Weights of a small class-conditioned image flow-matching model.
Model: 32-pixel images, arch dit, norm layernorm, activation gelu_tanh, patch size [4, 4], layers 8, width 192.
Training: adamw at rate 0.0022, 13200 steps, batches of 256.
Data: trained on dead-leaves pictures: piles of overlapping shapes, 46.6 epochs.
Rows from block 5 of a small class-conditioned image flow-matching model, named by matrix and row number. Rows with one number belong to one neuron. Each number is 128 + 24 x the weight over its row's rms, rounded and kept within 0 to 255. All counts start at 0. Numbers have three digits each. After the name is the row's rms in percent of the matrix's.
After each neuron's rows are labels from the 100 images, of 14848 (inputs lightly noised), where the neuron reaches its highest value: "strongest on" is what is common among them. Only what is clearly more common there than usual is listed. The data: dead-leaves pictures: piles of overlapping shapes.
# fc1: MLP up (model.blocks.5.mlp.fc1.weight, 576x192), inputs 0-95
# fc2: MLP down (model.blocks.5.mlp.fc2.weight, 192x576, transposed), outputs 0-95

fc1.119 100:171102141104194106139149154145105110115130116126128124122163101136116148112128164144122098131130131146147099119121109181134089155131111157128092137108156123044116115139108115176124143113140152144118147110125092118104153133149127109137147136170107111120129114118140134124138126097106118134
fc2.119 107:115133121138166161104164063125102137126130100157101135107134143142123193106128111112116150121139072118154140099066091125135149127121131122147076127118136172185128119141103163070134106114136140135131146150092150128096107139118107083185118127130128144153141108150124146110135111114131123142
strongest on: shaded; pastel

fc1.59 124:121077157075126118119135149152073081132167093151131117149184120103111162111143121115102101110117148104101125159174127151125116132152097144135076147128099139137134089139147175117159172152107132111141126168133129135152153123132170101167116137118116165092121112097112102140125089140112162125
fc2.59 109:119153117181133126148143111113095142137134131125126137090147123175139091106138153095144153147139090097135125149212106156141104156115103126100071153125112153080127118133148151130157157137123123121121125131116142121114138140108168182037120122136122098125140126142121138113124193124175110108
strongest on: shaded; pastel

fc1.204 103:175075148135112166168117151129147188123138108138164122118129132161087093149089113185154131126151120153179146128116134076139141153110127132130147141133077136130150116113088133160126109155140113150165186152127147130126109122121166155124128121136170154104128121122118120162137121113134177124
fc2.204 102:090116117109094122125075081134101157166118077112149147146117155108090114114085153108123118140142107133162111124152147120091095127129124133144097141120128125160119095137125110128115156106120166148151099150135135141112138111123081094122110119152137106149124166132131131145093150138154101157
strongest on: vivid

fc1.100 105:141076121095155124110122166171129124115143131107064125151163125076130129111164147107140091117100153111124188110160165140118106090112138131141138113132123152107122120126102138108118142081133127168215137127149105075122120110151106134119122151122096133132132096158131115139160105116131096116
fc2.100 118:149119163130175165115133118120101128157138139176040125145151123196135144088107117110162131121126162143129139137110121100141136131129169116138102130117149135122126129150146118117163124151132114124185083165099159130097115104164101109154140148127097123129135168144119146115136079101155142119
strongest on: shaded; large pieces; pastel

fc1.389 097:123120140113124133136135220131133147118143116139101135058113074150127132124108090147118186113110137120143105147133141117180092119109139122092127131152128119098130126134115138112122095148087114133132134087147142177126152132147144152130127132142136125086125129126191131125105167111177148156
fc2.389 068:141113146186148112132123135117152157126141112104144119118120129130111105131126137150110122045136140145108118113162145151101152115140114138117123121173104115116133127113140108131121131139108125109124150116134128228116127103124116138126125135168133119255136131143135131136119159157152139119
strongest on: grey

fc1.516 105:162121111072125138117127138132148102130129125112128104127147120174155139138131167088119160123107134170144135093153139126101132179152146161137151101112109097134122100143150110139131112146154159137109124142116134184138093139161165137113131163104101197103128124138121144133152182112157124135
fc2.516 100:098132083101132132135105112114119145139092159110114120114100157079154141130119050141145162114191142144151104165149135125079148103118147129202131126119155134109143098152126147141108149141110169168088149167107111120135117155154096118115129101135094085134129136142120133108115163139153126097
strongest on: shaded; vivid

fc1.60 104:174089125098146129116148139150090128113138147181141108127174108125107133107115132131114118114111129097155159168147132141116111164127092156149105164153133109133127146141109136154147148171141121130144130134166112184137174140150151143174140154140087077128125138104120130149153159147113086146
fc2.60 116:094089123096132107145127097099129119116144135153122125142121110093112159148175123112112144116169136084151160110091102109089148097123126121129124092181140174147131094136100203098096132120156102136094135140141122129132118125099104130162123125104105144125131158110161125127147119119119164171
strongest on: shaded; pastel

fc1.112 116:190092132107069155127154127151139147133170163110043117137137103139112134088120112127149131116101104119189131132155147138139113120056156160111122109148130101184113130120116172149155123123140119154175149153127102118171150131112084118080115150103141128124128106162128110152140147168162108090
fc2.112 107:106126124114087128132136109109117134146134123179042135099139151125112109090099123141140152127170117120159092133146097192098125148200133123116113154135155148093138140126133139125137138105146122136186079154096141143148111134162168115177121112145124122122118148126122154174151135136138152131
strongest on: vivid

fc1.267 073:118060096108136123138098154162115149093116139150140179128139081142123169118096155138112146133097146135135128111194114132116094147124139149156102114105105137110135136136106141129125109127121127116164129124145132107114149127151159095074137109148146112108133103135069139141133101131097157138
fc2.267 090:138094113166136083124136162124134148146096160124135126121121122121116147151126097119124117134160056116110132132097114156114155121097144116160091118143116113138128196124136111154144097125098122147130161155125117162114156083093114112123128130088136143098131161119114106152124122120137115106
strongest on: grey

fc1.247 107:131131141116125108125129127116090112109132110169109108137136101098131135151111152136164176122156169072151088142081138168103139141142108108125149125100132181130110163117163156124089144063095142095137155154109143154089122141133122117066132115100128132115127100137102114156146110086091136147
fc2.247 108:129156094112081156097130147121145146173146105092105105149178087114138127060117086149146169142144135152123078077143113184125096134140118107120078092081171133134140127121142137116120158164129187086104134112146124118103169172122147136097123113121142132137128132089106093162118116119123117126
strongest on: cool

fc1.224 103:144136144151134135122140110152100125130146160165119146105159070140114118149095152148100138064141135135160117157159156111141127161140151123153146142141124174125140132153121083138125110125070149184107130136088165141133145186126184151162137121110161131156137128106057129106129186147114140141
fc2.224 112:142108148137112128126132108106147125141173165099062119095120147119128153111147114153087159095181155147137146148100109083124126126186140118130112129088137000132120155122134100122097135128147129086130105126102124108097106168140072143170131126137141131112124174101148111094134158132063145162
strongest on: vivid

fc1.14 101:115120138128096111138115143126143124143134152153146131129139136155137100171118132127161142114148114129168083113131121147163122118118220080095130147158124137187117126125140115140111092135131094109198127137145139136067098098087129125093135130113149130143148084056150154110140167098102114144
fc2.14 118:134101113139129137121118173121151100133136088121165105114136159086089148157146133143147077108137120123142054152108147135106133102164098138117139128138141073174125111102120115146122088116119106091185119095124133117116134132153126111115107122118116148102122091177156117175140096164172148181
strongest on: large pieces

fc1.147 083:128165154113131102139173146091077140126160113159092126171122110153116180134088133149085147114127152085144108153131099149126120132148122102122110142173151113146124107098143178148174146087122114115102169130130100114138128129130164107174118125111135154123119113128133124082099157144115171104
fc2.147 101:146123152126114158091162160155117121127110085102117149150134110135130076148121153137135123134145144145111121103176139194110084157127103161112145110104082110138137121114178112118143111120100184079130148126141102101099133135150134102114151151167139112121147125160115115098126171121126128123
strongest on: shaded; vivid

fc1.4 078:147102132140095100130113167147141131127138130200167126152132090134130126127170120148160170134133157088150150170101106142139109131148139081116157096114124187087120127094155138117120176090121159168211158178157158159149089128122149125101118132101128140137135114100138134164112140153138133141
fc2.4 085:154097118131174150158115146119135190120127174123109118145149140164153129135145156154153157148095124120129172105115147098153102149068161137156089137122166137136131117114126074155129137107106168110184178107145137156134166125107145082124139115136104132123082114079119127143107095111144139138
strongest on: cool; vivid

fc1.11 101:129107121123164133133156115122120134097152137117132105140145105135117168087120144114133137119150062096092087090096137129125136166160115129127157181134157119099138101112139171114141135123152141099177147106147158116117139106103133114079169161173139137076159089112145150117101108097134115150
fc2.11 099:162120146102123117145175137127120121113124117113135071140112126108119149165154115161181148103105151147092176178139150141115124144141118151163106066135114114136130174117113150139095141135146103119171104129152123119147132198137092091118118155072134140135121128108143139079159111127123195139
strongest on: grey

fc1.279 101:103109135127181135130132150123155130115185113146119099142140168088066132149128123141133149115088140150115127126190175123082149125081147141115141106140118149111129102119075172136103137124165163142138167126145159137136080142120130125105149118143142070131129138098126122135118146135103174125
fc2.279 089:159136173093193110126143151137153150174122097126110095149146225145054092112126128161152133104144126086133128142126099136166134147184114123115123153100127118116130108128081101101106122133130115113117113120203124138130109135123124136111103104152159137132105107113149136116127133138128077118
strongest on: vivid

fc1.357 082:142126124125153115105149099128087192151113136084115136145113155155085152122105145121149132114142127133103095114140119139096144146136107131137135109122163139131135086146129158128143140125119130106140117119099113146113065084152119156110141132127127112079141147129154136101177105127114115111
fc2.357 080:119131140112125120153112108129151206153158097122117141112138103140088113165124112099183170095079142107121154146149162124141116125106079129125109175115096092105138163130099128121136105114111102094120089076157163127136114115086146122085135142146151147169124152138132143109180145140129159145
strongest on: shaded; warm

fc1.9 086:127085119066167131121139138120158121132113108136115106118136087193129135065086101122120154121166107143146133092171123128133163148150119129110154133129115071140139126129130125096130076130123106124152100096127125139081082120108183130148105135104163121100144140148116119134157175133116133139
fc2.9 093:118148100148159146104123094153144096101154098144131130132142135188102092117126120135111100159145116122149131117156126165148144170073125125109159140126138092125106103133108150117114117109113129154104119103112111179134138144126181117113107102122107133066116145119113145147081138113112122087
strongest on: vivid

fc1.379 094:145114146118105122127128082136070137134117117161118120132148063146143149127151118137167119117162132145165128139129138128002114132128143123084163118142126116113134128119118130130141109104144152126152152096139164185130099132142121112144128136121116130109121117149113128144153097122121138091
fc2.379 079:125124159176093115160119128104102143161124117124096104130132126123157099096136145120153130109062106098158105133141129160165146139117083125114151156177097180126125129108157107114111122121138142143146118119144125222145101129141126114133123133147107129248130131107114118122115152129117116128
strongest on: grey

fc1.424 100:117084152081126124112065161183089118105158096131110131167162144130119138129160123075108107098120107113114111124145140143119144169164150154150120123138122127096126105111109154170144120132100123137134117142150110136156123102132157158182124140138114158111136150135152098143150104143159096136
fc2.424 100:140112112102083149137097092069125171129088091112117132151140136147115132090104101118123107089125109088093123132115120104123155106126166141138098084090103129162121116147134123090108154134143153149098108120145130132129113107117090111136122123114118106139120118120118123121134095151131138110
strongest on: shaded; vivid; pastel

fc1.292 090:127125135102128110137170136132109103162133095113171132124108119102144110114154139103097111122144154107102170124125152143140135110128127087093130131153118097101126111081158138130098141142163120125173113149110112118138077114071125105160125111084128122113134161128165148125098114157116128098
fc2.292 105:116132156167105105120159121114136087117143126118135155121146115182142114131136108141156117087132109125080130154163085154115157158105121127139117103100107113116127142139124129145076122073152132148150095100134138116171157171114115129177124123167141132160128134121116131136098150083133153078
strongest on: vivid

fc1.157 092:120124158116103088157114179138126112079123144110138138150105114169166133064154139132108108127164092172180163114131136101165106102176117134140159099120124147089134128125178141099127149145141107113140103097117138131124133113112141106107133070120104129126122074123113120148115088132158122161
fc2.157 097:142103142125092185168138111092120097132141126132123148135148084097154184173131101136085147142086131165127137125136135088109160115059114130127097135139103100110134166115169137145131119108136101125134156095105148129115172127136102088099139146134086144155124180133092148145134123141135168119
strongest on: shaded; vivid

fc1.232 113:147114208086097149122118151098136101128127110136115118147133143122133164097131158122136101129138125133126144158121139180134103166173149102135093183068123151096137134128106116158132106161152158100074110120126113108112060109133119122089119093149172142119114123128169092168127121122173113129
fc2.232 113:103141128090118080124112170155125129047127109126131122140128149118146146125156107148129084134130118130126174126163130197135146083095129109086161070114146097128122117131179120072142112137111144142088114141127087127127143116089154105087120095121156126118124100148123127140144161098132153102
strongest on: shaded

fc1.159 119:119067192029142143137129145133106103130169090172093125145108126132061146144152142119114111127107126147114175170130120125127099139121137115165068136136151131093125150117118129149141126161111142102135133128133138109118124142139181123132144121190155117076117125100114120147146081102137137139
fc2.159 119:140093204051143130128138155128125107124124109132095136103113128126094154110150114108126089129150136106090112078110156131131129085148153122117192099114140079146133145137139125094116123130142147093127156137152144091131111120118060120135135070062125127147139143133152116141145127136125132140
strongest on: shaded; pastel

fc1.558 079:155116130076156160132084118125128095109126121163112153142126120186122129083115107159103162131109126132162121161122112147113143105123183111131098105117145128122126146124151123111166125082106119121117190115098108138131135124139196133165126130161106129097131147115083147137112157134138158139
fc2.558 093:094138118169123150123133149111122167114144084164118084130145109113148128127135119123138104113146165130130142189176136136106130123087113133137098118106102121130135105124149158163144119093123134118085058116155119143127105094141152143103131122068113088111134113140105090122174133131108135122
strongest on: shaded; vivid; cool

fc1.178 091:135152138130100119136091104185120099109118150127119116188110166097120147072143104104175156125125126097128134119145144142144166156125133133070139068131154167117127109148162161162143122113145135112151148116146111113113100130173106153078134075169104145101096123139112117136177157110163143142
fc2.178 087:108155114132100130138124183063159084111142101116129123137093138150091121160135176125155097140106160171095157154112128125104127125126130125083108169129111073126143142140115108107146111144113110109136124106115165136155179082077145157118126196122118131152138142113125123142193130155151131118
strongest on: cool

fc1.369 099:108083180108091132139108157152136166127140165140138136169147139125120128134118116148148122134141152117102172136125125142158111135116104127120099113131146113067123148130159091049139121130188160153165124112125149126117089069187187159145137125116144121107126130127140118135129109138106181106
fc2.369 117:130079140128145127123106135099137101102147078129118124126129181120188159091127166109145121139152114140104138122042146112157146146132131130173104165105147141088109111141114135134162115142152140169140129130149121085145133138091059102136130126118149132110132090127154156147129119093108146105
strongest on: shaded; large pieces

fc1.222 123:120122131123196134098125131124147088155111119081110128148123128149133147144128128148174133119140141131125131090172153135117094149121154131136158120124131124122121101142119140128139102121175142156097158136138091156147163138119146143147121143132138122122144083136132150139180113167151105143
fc2.222 114:098108103111188160105137105117097161157112050172146148144174123157140160127116086140155140107115100143139135116144111145120122137143141108099129131106098149144121115125111140124129123146120178132135126164160133116084095130104109140108144121135133113135127107142105126139114095174126101134
strongest on: shaded; vivid

fc1.339 114:127136150051146117127140136155127110141106101114165130140140150136137152105150128121168131121134162087143126149123141167139106155143149132128109097124149085088116144126102150133133130095130118136126148116185121095081110082127039157095129103161120126103125159096129124153135084111158122140
fc2.339 118:123097098091088157121121129111169119100128123120199136163140085144161137121095105116144140128164109178102187114124096102115163102111140141122153118115099131154129120132109177085132094145122125158110171109134138109127134112070188156100129131081143120121120131148097125133128107129107109155
strongest on: shaded; pastel; warm

fc1.314 085:136140151150133125115112162150180164139119160127122121140150132110166120139122160162121114125139117102121145086131134108086038132149143097105147114158114138124137130146146130164107119142154169109144120138123157141131105136137105124116113148164082120084117138115151124130124145149101137122
fc2.314 086:156148137150145102118139150096161164128138118116101138110136149119158124124121090111120108123091141119119108150112128098174197119064090117099108145130185154116116110157132083095158153108151120113124124130137097150156118111120153116121154113145095164215115125125115164117137126121111162153
strongest on: cool

fc1.518 085:081053102125124125125131160140103106145143120140163120132108139176168115140122134137167119107133167107136165105109124158125118154125106154131149133158105150161117160117149120133150159132137139107136088138190124203106135138109127107109137127121145127103121125069131120184143134121076112110
fc2.518 096:162179096141120161171154121083105120129133189116118154156111142158124099147128087109141143115152126144095110106090187115114143097115156171174106121146131090159146103129122108096161098148129112103099110099102121125145102133140143087132159144142112077142145113140114079157097159118148137104
strongest on: cool; vivid

fc1.465 084:136118116156116153139125232148124120124180106176136133107135120141082155156101131129120128124125154185131145111085143126161142123127142142153110095124123154120125143146134126146161141130120123116155089086135164100133128119109140111135127098136161151059118108163144122149130114145121140135
fc2.465 081:133119157149112127159137146111152104152119136148143139136113122114077157086138112117104102130138151143139114133181112140085135137133113141144158133139079109112126154139110110122081126125122152117149183124079155122177137099144130066126147110119133128223140147083141153155149129133149115112
strongest on: cool

fc1.268 135:159132150120180136200124124146108129104137135153151153123147111126066124159140086129142125094152116143137122139123194116139113123158163128135115121131163128117180143129093143148101145130123107132150126149165131158143119119129123161129110130167143127127120144112153172120149144140156069180
fc2.268 136:067158081143170120125101142125101128118137115120161150103146128142069138088136209093122156128119129135149154134160113136110124121128126069103137161097110139146129147156140159096173159126086146109125115108137148144130119096101145126131144099144109124126132093116165150104135129127110229106
strongest on: shaded; vivid

fc1.177 079:108069169112119072120135152164128151133143103125148141147128106121082162143139125155155134137116116148121101125132139130123086133141125088140077123107130094093124151136143138121146124124138095118141110100107147161171139096143121147128144124126111131092125092154092141086142072089123086129
fc2.177 098:154122140118118153143144105054124092136114127111162153126128149098064145103140150083130113141120140145143078147174131102122097131125111152162169102109136134137122136121119139143090128148146099149099149143125128099130149133111125160160133157149124116121131150100160120124123134124113161104
strongest on: shaded

fc1.136 095:135140143118135104134109110154161116149102143171122115159123125104123106116050132131132175120111140139129142098142135110143111148112135110117130115171172140116132135139171186127114124112045128132158098169176142130126136128106105136120144099145106133098121126156106106157170142124122131156
fc2.136 077:134111138121153135144116131118195133166129095085141127148110128122125119135093113115123127111141180137126155105123123113101167142145133135104139136165075152113140118146114124120127107149082124099148134135111134127142137106133151117109142127075118125234125155090146101135150172141127134111
strongest on: cool

fc1.189 085:163079141128112141142160123123147155160171131129147123175105123151123146127123104141158153126167092087154147086157148154134135128093124162139184171125074154125137097118137089112126164132155131098138150151169128198157144093131078144163130114158117100110125156055144123128119106127084137144
fc2.189 089:107149121139137114113214114141133114091102102126099125144115142104122127135128142134079126158137138131143129107159118162105075120125168135119104124181152115122150120116099105135132145163114098087133157129137164070130168149173068155131119096114099119149108141156160125139125128124157119131
strongest on: cool; vivid

fc1.442 074:161156152101120105123129162128143141145134135136130125163114106105162154127120120176116163115113123100091131117160110123162107089167092090120113148139140167094129131127189133114131148110101134194140103119167141100128137156133130129116116092169131072068131145127082116129142146102116116105
fc2.442 078:109129156128138176110143160124140198147156118119097129106140105149156127145117065134084146115145131084110134118090141144112165093073091085135094139133100133107125128127133140136118110123114118113109136136138134131132117144128142167095124140143153156153121106169092119127128142199131139117
strongest on: large pieces; vivid

fc1.54 091:148173149109125135118121117114148142149113111160116111145137128164118186126140176083105158126077102110124132146097116116144138159139155132148123081098074086112138106104110121138125116070139096099111180197110163118111069147118186154127136124139124163117134137118141148145155133146191154140
fc2.54 106:128101142120103125111104137116131127146129122139131118117150125116132150126180098114150117138117128125086179128158129173093127034131171122160154133103152154119124089134133114156180118164098163108108165166124123112149133184116113148111127097139098103125140103117143130126116117123131130106
strongest on: shaded; vivid

fc1.65 081:151108153089103115135101162163118183104152140129167092161136087126143154168113089108160109126126119120181112118125121140125121132102100124107150128123120126173129122103141158154044145143132102169170159163142134174151141123118167120134124097118131143087125164102152123178160104126125139149
fc2.65 082:140073052084130121112094125128144146094146065105151128129144108140174122090103174108129132129140090111149101157159149091112118146167130121071081163143129132150117135124110155095125119120116169131181088114132151129132084130156101091120118122150103137169124105110107144165141124109119127143
strongest on: cool